python train.py --horizontal_flip=false --conditioning="class" --num_classes=8 --cond_dropout=0.1 --blocks_per_level=2 --dropout=0.05 --attention=false --lr=0.0018 --grad_clip=1.0 --steps=13500 --epochs=17.7 --final_lr_fraction=0 --weight_decay=0.09
Rows from block 5 of a small class-conditioned image flow-matching model, named by matrix and row number. Rows with one number belong to one channel. Each number is 128 + 32 x the weight over its row's rms, rounded and kept within 0 to 255. All counts start at 0. Numbers have three digits each.
After each channel's rows are labels from the 100 images, of 14848 (inputs lightly noised), where the channel reaches its highest value: "patch colour" is the nearest of a few named colours to the mean colour under the peak. Only what is clearly more common there than usual is listed. The data: made-up waving flags.
# convs0: first 3x3 conv (model.mid.1.convs.0.weight, 256x256x3x3, each kernel summed), inputs 64-127
# convs1: second 3x3 conv (model.mid.1.convs.1.weight, 256x256x3x3, transposed, each kernel summed), outputs 64-127

convs0.229:095190097121193104160112133103056111099137112102162143169133146154112126146143131162159140223174083187148127138120112124129126101140138083058137129127168109140103156070139087083142095149143102
convs1.229:119118137123135225088102154168162142132136104092129101105166049148149143126153108134118114170102122141122118112160121116072158178137150137153104121165146086143154125120089126105141184132108121
patch colour: grey

convs0.206:127177117130103146132150108174097138173125118133138111115137122123143096123163125116093085169168156104117121109139158117131160107135128166158166134115145165143099039109141115129202147137108134
convs1.206:139132133191110099122148157122140056137157051138115129155110127117128152146090105135158173121179113073144081079056137113082115108083065109078069115080108165132148214135168152165131198129125111
patch colour: green

convs0.118:091076081138134161102111057091065132104095053053049056081159080089118138110132075137084080092121109131179162152111140078132142093115143118161116168182102123188133153102119140145197145129145124
convs1.118:066114185135186073148175201105148123093172145155138153159085183097129126138103113101173125066160130115116126084101146145096106147107080141088134086076115172125031173110081150183150098105111121
patch colour: brown

convs0.136:132147137111161143128182137143143120255166161136106107127108139106116146150178136116149125167147119153093121065040111114113097131033094055087057154145144131159135109131132122131131137130174107
convs1.136:112098138165157155162094147114123110031161116132183149160154080102081134126124109117136078131180140151122183131166178161104135156143123171184196127075118163119159140154113196092169148113107127
patch colour: green

convs0.138:119136126117149150137137139159135135255160147134090090141122125100117124121154128108122135135138058158107101038065092104102092084039067028088010153132152127155110119100142142126167151143173124
convs1.138:123095131163122129109089157114132113047159123116136155157122103127089134138128114091141098151130186129166146173186207169172142188167148215186222108081112120128170123138084194111128144135094101
patch colour: green; blue

convs0.205:103204073110080119145145124122096154166150142120118108119109125142142147117189176078149090196161104109110129099090132122120152135135106116146133166144166144120136103129170134122157164090176074
convs1.205:124131162207120083125164133123149126157097065174135156152126129111105092151076059126109149037144168096143099104107120091076133109070108099092094143095097141100114175132111107137105154134129190
patch colour: green

convs0.214:111128101112153110183083151134115156097120138107160109156148128111161152137135097149114180166077034175142098052138059094080092089042032014074025037099102092127062127141095137168149126097071113
convs1.214:167103158167126249105152098102162145112139135112148162162105095154127133138126104172133095189122160175195170133169196133157129193135173150162152185123114125096174093163129175137115167151153151
patch colour: purple

convs0.190:166119084177111150117096142053086198138076159110093118135063131101153136024128066106068100143176108119115118137119088080105094122149121115131146091140150165188084170099159121135177153151161112
convs1.190:137122134139083192125145157172136101118125144118172144129149132136156125183124172135113146178123164126141179137158147126165108158123115158160151132112122061103164154210167093212132152149088099
patch colour: grey

convs0.146:092156127128109107155165133104118099133149139142143123217134141165085149151060127113109166133165102095174164168101151110125134154149139096129125097133144117137098119059134134063111175137158162
convs1.146:104152107177150160124070146076145131104119121117089187097144133056103037125107088255104101111105164119147093133156139109121209104090144117135122125155144125111137174149151138135158169129138111
patch colour: grey

convs0.239:090176148095120063128124128113110110061154139082197131167156139119139175163084136146124132117117103208105177123097124130110088152199183185068156128149096124156116148091094163128170163121152168
convs1.239:151165107190159192162105146149109131135130125159130154122153110111125110133121143164110102151111160146133136170209117118138196140138109141174144144161150132145160147180138159166128132142108167
patch colour: red

convs0.201:136146152131117180098148065128107095150152145126116094147098112104139106112161085131134104140163157116111128194159122135186221175173206186188172112166164133130129124142167104108132095118114077
convs1.201:115151130119148128148125136148137153144122153141136128113190064152194049132118102133131146124159051112106099040108113116033063064096081083079116150122183079161161150109121107154115168139164137
patch colour: red

convs0.148:184140112152115163165127136066109094158149117132107150107108182142158130149111120124155155100158141101157065139094082106123131131130107101116120118137137153121122153081126173107138149084132114
convs1.148:082162145153153110100151157146086110100145104106099137145083067069118086126068171159095125105095114147170122105117186152131109056107167128104149106137146174091088133075158151113135188131135125
patch colour: grey

convs0.153:110093062040145061123125078078166082146115101140103107155150116186179128069084105117083083134083127079122179124137125099135125186171145103180130084138145117118190100142157132153118118127147166
convs1.153:094184150148121129096104132105148173089169155083150161155077123040069121159132132186171125092152161142116110124079117141116191120092151124080146121125111125148078186105159149112122153069159177
patch colour: black